config.yaml
dataset: "strings of digits, spoken by a formant synthesiser in many voices"
noise_aug: 0.01
time_shift_ms: 100
spec_augment: false
win_length: 512
encoder_kernel_size: 5
text_encoder_layer_scale_init: 0.01
text_encoder_drop_path: 0.15
optimizer: "adamw"
beta2: 0.999
epochs: 149.4
Rows from block 6 of the audio encoder, named by matrix and row number. Each number is 128 + 32 x the weight over its row's rms, rounded and kept within 0 to 255. All counts start at 0. After the name is the row's rms in percent of the matrix's.
# conv: width-5 conv (encoder.blocks.6.conv.weight, 128x128x5), inputs 16-31, a 5 kernel for each
conv.18 100 [102 126 105 111 119 121 142 121 118 124  94 107 104 119 136  61  70  87 102  91 107 110 105 114 102 164 148 164 182 184 140 135 118 117 133 214 184 159 149 187  93 117 134 136 105  43  67  47  51  60 154 170 173 184 180  50  61  63  79  86  98  87 103 109  98 119 150 152 156 154 173 170 178 184 196 178 184 161 160 146]
conv.19 102 [ 81 118 127 136 141 118 146 141 153 183 161 154 151 149 137 185 136 124 106  93 107 143 162 152 143 151 116 101 101  82 124 100  93 110  99 161 135 100 112 145 179 140 113 132 116 134 139 140 167 174  76  90  83 112 106 117  71  49  55  28 116 133 148 169 200  61 118 126 150 135  84  75  53  73  83 158 169 153 133 143]
conv.20 099 [207 179 161 142 124 132 137 136 135  97  57  80  93 117 111  42  87 104  97  84  99 116 117  89  75  96 124  97  85  74 101 110 132 142 156  78 121 156 156 144 160 157 142 160 183 174 169 157 139 147 101 105 113 106  94 159 130 110 106 135  78 113 119  99  89 137 124 120 114 108 137 133 136 124 124 165 171 153 143 133]
conv.21 100 [ 77  76  69  61  51 164 138 134 129 138  51  74  98 134 159  90 102 111 112 123 154 137 122 122 129 101  96 103 120 114 155 146 133 161 177 127 118 125 128 127  85  87 102 136 161  98  94  92  86  70  89  90  94 120 140 121 113 130 155 252 160 143 145 127 122 139 113 131 121 105 164 147 153 213 255 127 125 125 115  98]
conv.22 099 [190 167 140 142 135 130 145 147 163 148  26 104 129 137 142 209 155 122 119 133  50  74  86 103 117 179 184 195 180 170 130 151 151 173 167 220 160 137 121 115  77 107 106  89  60 217 180 159 127 115 105 126 141 139 133 142 112 112 113 117 108 105 121 118 100 168 156 151 161 173  85  91 109 125 127 127 127 131 136 144]
conv.23 101 [152 148 175 155 182 105 142 151 164 169 105 143 173 161 135 216 152 128 145 148  76  87 104  98 113  65 106 122 117  92  73  96  95  93  87 156 150 148 148 125 118 159 184 157 148 137 127 137 167 219  61  76  90 109 120 120 126 124 142 154 114 137 135 140 139  65  75 100 112 123  94 100 122 129  98 189 183 174 165 163]
conv.24 098 [153 155 175 167 193  76  90  75  91  89  85  84 105 115 126 152 108 110  95  97 159 142 140 153 144 115 137 150 149 154 135 150 154 155 134 191 168 132 129 148 127 134 143 126 139 188 194 196 199 180  89  94 103 101 105 133 150 162 144 123  98 124 126 109  89 255 191 171 176 210 115 119 120 113 120  94 118 105 109 104]
conv.25 098 [ 88  93 128 127 115 127 128 122 127 154 110  96 107 117 134 129 114 102 118 108 213 163 174 179 207 163 153 132 136 110 133 126 145 153 149  87 116 130 138 153 179 139 105 109 104 139 118 104  92  87 169 148 143 135 141 235 186 148 108  67 137 117 119 129 157  49  83 100 107 110 143 131 138 149 153 163 151 149 137 146]
conv.26 099 [ 57 111 128 138 144  96 113 137 156 196 167 163 155 144 129 171 121 115 123 122 108  66  50  38  50 155 126 125 135 138 125 132 112 103 111 241 198 145 108 146 116 124 138 133  76 142 128 120 108  85  68  93 145 168 186  53  80  88  95  75  87 100 127 161 218 109 143 151 148 134 104 102 103 120 152 117  81  61  44  63]
conv.27 102 [159 157 141 151 164 134 149 164 162 165 230 194 162 117  94 127 118 102  90  91 170 167 156 180 204 118 128 108  84  85  89  92 116 132 159 112 129 114 111 113 126 109  79  42  12 194 177 182 195 222 121 126 135 144 167 137 141 135 135 130  94 112 120 142 170 122 137 150 149 146 126 132 142 164 166 125 119 105  96  92]
conv.28 095 [ 96  89  88 107 107 123 121 119 145 135  90  95  88  86  58 164 166 165 170 140  86 118 133 154 175 145 130 103  71  45 202 175 174 197 198 108 129 143 140 124 116 113 106 105  83 139 117  97 117  91 134 126 124 113 100 175 165 146 140 116 177 176 172 156 176  64  88 103 107 109 119 121 133 142 129 138 148 152 163 175]
conv.29 095 [113 120  98  68  60 118  96  96  96  82 208 161 137 113  79  72  70  79  73  61 135 143 136 124 118 144 157 167 163 183 149 152 144 154 184 151 148 151 147 122  96  98  94  99  95 151 146 110 112 115  91  91  87 107 130  96 103 111 122 151 135 156 148 148 157 117 132 111 121 112 119 129 147 155 199 156 160 173 176 165]
conv.30 100 [135 116 106 102  98 156 140 130 133 130 109 120 134 152 157  29  68  88 112 104  74  98 110  93  72 163 171 173 151 138 169 163 167 186 233 170 172 145 134 152 116 138 138 159 163  78  82 100  96  91 105 100 104 116 109 162 143 149 130 121 104 127 137 159 195 186 167 166 176 161 158 144 143 133 126 134 128 123 112 133]
conv.31 095 [111 143 158 151 153 101  94  92  83  75 160 156 148 137 131 201 174 180 166 155 166 159 147 136 126  98 101  92  64  31 148 129 132 130 113  60  89 114 131 143 143 127 119 124 113 114 110 126 124 143 114 134 118 126  91  34  54  59  88 123 101 119 122 131 119 124 112 105 104 119  78  86 104 108 102 131 123 119 125 137]
conv.32 100 [205 183 155 139 123 181 167 168 168 191  71  58  58  47  43  22  65  94 108 100 131 141 144 167 185 149 147 133 108  58 141 154 150 175 209 124 127 134 139 165 129 141 125 117 130 116 112 116 113 101 165 155 169 149 145  97  98 113 109  96 158 164 168 164 170  84 114 133 151 151 160 158 148 150 160 151 153 153 164 156]
conv.33 102 [170 166 161 151 146 103  97 100  78  59 116 106 111 118 136 118 127 142 161 192 144 151 125 100  98  73  89 109 133 129 170 161 159 150 145 122 111 130 133 172 120 132 156 155 154 167 138 140 131 158 146 115 106  74  59 106  90 111 128 148  77  89 113 115 111 150 124 118 135 149 123 152 157 130  94 111 121 119 111  78]
conv.34 096 [112 117 129 153 150 155 128 126 105 125 239 204 165 166 165  74  81 106 113 113  68  80  98  69  48 170 151 146 127 137  82  81 104 114 106 112 134 128 130 124 165 136 127 109  89  61  78  89  96 117 216 179 155 160 148 123 139 137 116  98 159 141 152 145 152  99 100  99 132 162 118 121 122 129 119  89 101 129 128 125]
conv.35 096 [121 123 128 135 167 115 127 128 135 141 164 145 128 124 116 142 104  97 100 102 197 188 171 168 158  87 122 156 175 196  57  56  52  55  46 138 122 127 144 163  56  80  74  69  60 164 156 142 141 147 148 120 131 129 156 111 107 110  82  52 126 125 126 114  84  87 103 110 148 161 111 127 120  98  95 198 163 165 175 199]
conv.36 089 [ 80 118 109 123 149  93 120 114 117 113 111 129 131 138 136  90 116 115 107 109 128 133 146 160 137  72  87 107 110 117 138 103 110  73  32 115 147 173 172 170 106  82 112 105 114 153 127 122 146 162 177 158 188 200 210 113 116 117 126 109 180 171 152 137 111  49  84  96 132 158 110 113 109  91  69  99 111 116 137 154]
conv.37 094 [ 96 128 147 151 180  77  85  84 117 116 105 126 117 133 127 137 135 130 158 154 160 145 140 145 133 151 150 161 176 192  87 102  92  80  49 107 140 124 130 126 109 124 106 104  76 190 153 144 157 205 177 150 139 122 118 198 161 147 146 103 129 112 115 100  95 188 169 147 161 165 122 126 125  92  86 144 136 156 163 174]
conv.38 097 [102 102 114  91 107 113 107 100 113 109 133 125 123 118 138 177 152 135 140 161 167 164 174 178 160  94 121 117 116 102 131 126 123 119 130 109 134 135 161 142  92 103 107 108  98  68  70  74  74  74 108 105 118 121 116  23  54  69  84  85 102 136 148 153 180 145 153 152 160 161 104 123 128 137 144 160 127 127 118 129]
conv.39 100 [190 149 139 149 155 167 166 167 183 213 130 162 178 178 162   0  80 107 114  86 119 133 153 171 199 129 157 165 162 152  83 107 117 120 126  93 145 162 161 168 149 138 122 123 134 109 111 113 103  95 133 152 166 178 188 117 130 124 129 122 121 132 121 103 114 181 178 181 177 185  86 101 119 123 151 100 111 118 113  96]
conv.40 105 [ 88 107 149 145 155  51  76  78 100 104 130 143 133 149 146 116 102  98  95 102 163 136 130 122 102 158 144 153 160 178 139 133 148 129 103 100 101 108 112 127 169 131 141 123  95 229 202 181 176 197 162 144 129 119 118 146 147 146 136 118 105 100 111 127 141  74 109 115 140 151 132 126 125 132 141 147 115  94  67  64]
conv.41 097 [105 118 119 106 122 144 141 148 140 128  90  93 100 108 114  48  68 105 123 156  88  89  68  89  96 173 160 137 143 118 121 127 119 123 133 134 138 126 126 119 119 114 133 142 136 127 122 135 141 156 207 190 191 190 199 111 110 126 125 157 169 153 161 168 181 155 137 157 115  91 155 124 131 133 148  87  98 111 109 116]
conv.42 101 [105 138 129 137 130  71 104 114 147 132 158 127 111  91 111 233 166 133 112 121 141 140 135 157 158  56  90 118 122 117  81 101 117 133 152 138 115 118 114 107  44 101 130 149 168 179 147 143 124 100 188 158 122  99  89 152 142 149 154 153 112 121 122 125 117 198 172 163 153 164 106 110 122 114 124  84  78 100 114 112]
conv.43 098 [137 136 136 165 170  86 103  98  87  92 178 186 177 183 191 159 144 148 150 160 103 112 108 106  78 102 101 102  98  72 146 148 142 156 152 158 147 154 151 153 148 119 106 115 110 190 157 150 153 171 161 131 117 108  98 212 172 156 165 185 100 114  83  74  90 116 146 141 140 142 135 118 115  98  83 133 132 118 121  93]
conv.44 099 [ 83  99 110 121 134 158 155 136 122  89 159 169 176 169 165  86 110 110  91  80 164 143 132 121  79 142 141 103  92 102 113 117 112 122 108 128 144 125 124 124 142 137 144 143 142 125 129 143 164 194 132 115  93  76  63  77  97 112  93 100 113 123 108  86  74 140 114  94  88 110 137 153 147 143 127 132 118 106  94  67]
conv.45 098 [132 138 142 156 177 149 138 167 188 223 186 159 145 146 158   0  62  94 118 113 133 123 112 110  93 124 143 141 148 145 104 120 121 106  56  87 118 132 134 126 134 130 109 117 107 146 162 131 104  93 161 140 163 166 210 149 141 151 153 160 127 127 148 172 230 216 193 157 147 164 139 165 167 151 164  86  82  82  96 107]
conv.46 102 [146 134 152 182 255  76  76 110 137 188 124 125 118 136 172 133 155 148 154 143  84  77  82 125 212 127 153 151 170 155 130 136 116 100  69 129 148 144 144 157 114 124 115 134 116 176 152 147 163 186 144 147 120 126 106 107 110 135 137 150 132 154 141 138 103 102 111 126 124 140 110 117 127 150 173  99 101  85  97 103]
conv.47 105 [240 178 154 130  80 140 127 132 137 135  95  90 103  86  87  18  99 129 144 131  93 126 148 143 126 123 125 145 138 138 143 146 141 120  84  55  83 103 122 123 161 155 161 178 168  75  75  74  61  47  76  98 113 118  97 146 166 164 173 175 146 142 125 114 125 126 125 130 147 146 155 125 132 109 117 169 171 167 169 172]
conv.48 097 [133 138 136 158 201 107 115 125 169 190 106 120 122 131 143 205 162 145 154 154  35  53  36  40  62 156 129 117 132 150 125 126 148 158 133 166 133 126 131  94  72  72  86 102 126 175 147 139 135 150 137 144 153 163 166 134 123 110 116 138 139 138 135 151 162  55  89 108 120 128  86  96 106 113 123 108 110 112 111 127]
conv.49 095 [131 131 105  96  94 138 146 167 155 180 131 155 170 181 195 122 124 126 127 115 105  90  88  78  83  86 108 104 127  90 112 136 149 136 131 105 112 113 115 150  48  50  73  63  13 118 126 105 113 106  86 101  91  93  89  77  88  61  61  42 129 133 124 117 115 146 142 126 129 128 130 128 130 118 107 160 150 123 120  98]
conv.50 107 [ 50  66  67  87  66 101 104 103 109 107 108 108 119 107 132 141 138 117 127 116 169 147 143 128 125 123 134 144 146 159 131 108 103 103 106 142 125 115 117 102  95  96 124 145 168  64  80 106 114 103 103 105 121 136 164  96 118 128 159 192 142 139 133 127 133 117 121 107  88  84 156 161 160 189 233 131 129 138 122 117]
conv.51 095 [141 142 146 125 148 149 143 129 117 137  25  86  95 104 100 158 122 129 135 136 138 152 168 182 210  74 117 144 165 165 107 126 120 134 152 196 176 153 150 144  64  91 117 118 103 158 158 156 155 143  59  82 116 126 138 161 125 107  86  82  93 113 134 151 159 187 144 121 117 114 106 144 155 147 167 138 142 132 110 120]
conv.52 103 [111 111 111 120 113 106 109 106 115 132   0  57 101 102  90  42  78 119 134 142 176 135 120 126 141 150 146 160 163 176 122 115 101 106  87  76  69  72  70  75 111 122 105  99  90 158 163 145 134 128  69 103 134 167 182 151 168 146 153 135 123 120 122 135 168 112 120 110 124 123 115 148 153 171 202 169 153 129 145 156]
conv.53 098 [ 55  40  66  84  85 129 119  88 122 126 102 108 117 127 138  18  64  97 113 151 176 148 153 155 172  86 114 103  99  78 154 149 136 137 138  38  89 136 134 116  99 105 109 104 122  82  62  74  78  64 152 159 161 181 177  58  68  58  80  91 121 106 101  98  95 172 146 137 155 191 189 162 124 107  96  87 102 118 116 116]
conv.54 099 [109 118 110  75  34 149 131 138 114  73 101 116 112 117 126  72  87 107 119 119 180 155 120 110 104 118 123 131 140 128 162 153 165 153 149 124 132 114 109  96 113 124 127 120  95  70  86 106 121 124 151 127 124 111  97 164 136 116  97  58 159 152 133 115  71 121 125 117 140 179 138 125 122 104  85 161 141 140 148 172]
conv.55 092 [ 89 110 118 125 121 168 145 138 156 157 147 128 104 115 106  80  96  95 114 111 147 129 146 160 188 157 139 142 127 101 171 156 155 179 203 110 100  93  91  79 123 126 111 124 148 174 164 149 134 119 165 140 134 127 134 187 149 149 140 160 116 103  95  83  68 173 181 183 150 140 124 101 123 127 134  97 116 125 113 103]
conv.56 104 [ 61  94 114 156 189  86 110 120 136 164  19 103 131 148 136 215 135 101 109 108  86 113 125 135 140 168 120 105  93  87 112 124 144 162 161 208 136 106 122 111 133 154 137 115  87 120 108  93  81  97  51  99 117 141 148 141 111 108 105 123  77  92 105 110 124 170 138 102  99 100  83 123 136 159 177 162 169 163 162 158]
conv.57 101 [196 166 152 156 183 116 116 123 120 132  66 109 110 108  83 169 153 132 129 124  89 110 125 136 157 109 123 122 141 137 122 122 133 111  90 154 134 135 164 203  90 130 149 147 154 107 133 133 140 129 108 128 117  88  62 206 175 148 124 104  88  88 103  87  40  94  94  91  90  82 169 164 145 127  98 141 156 153 161 132]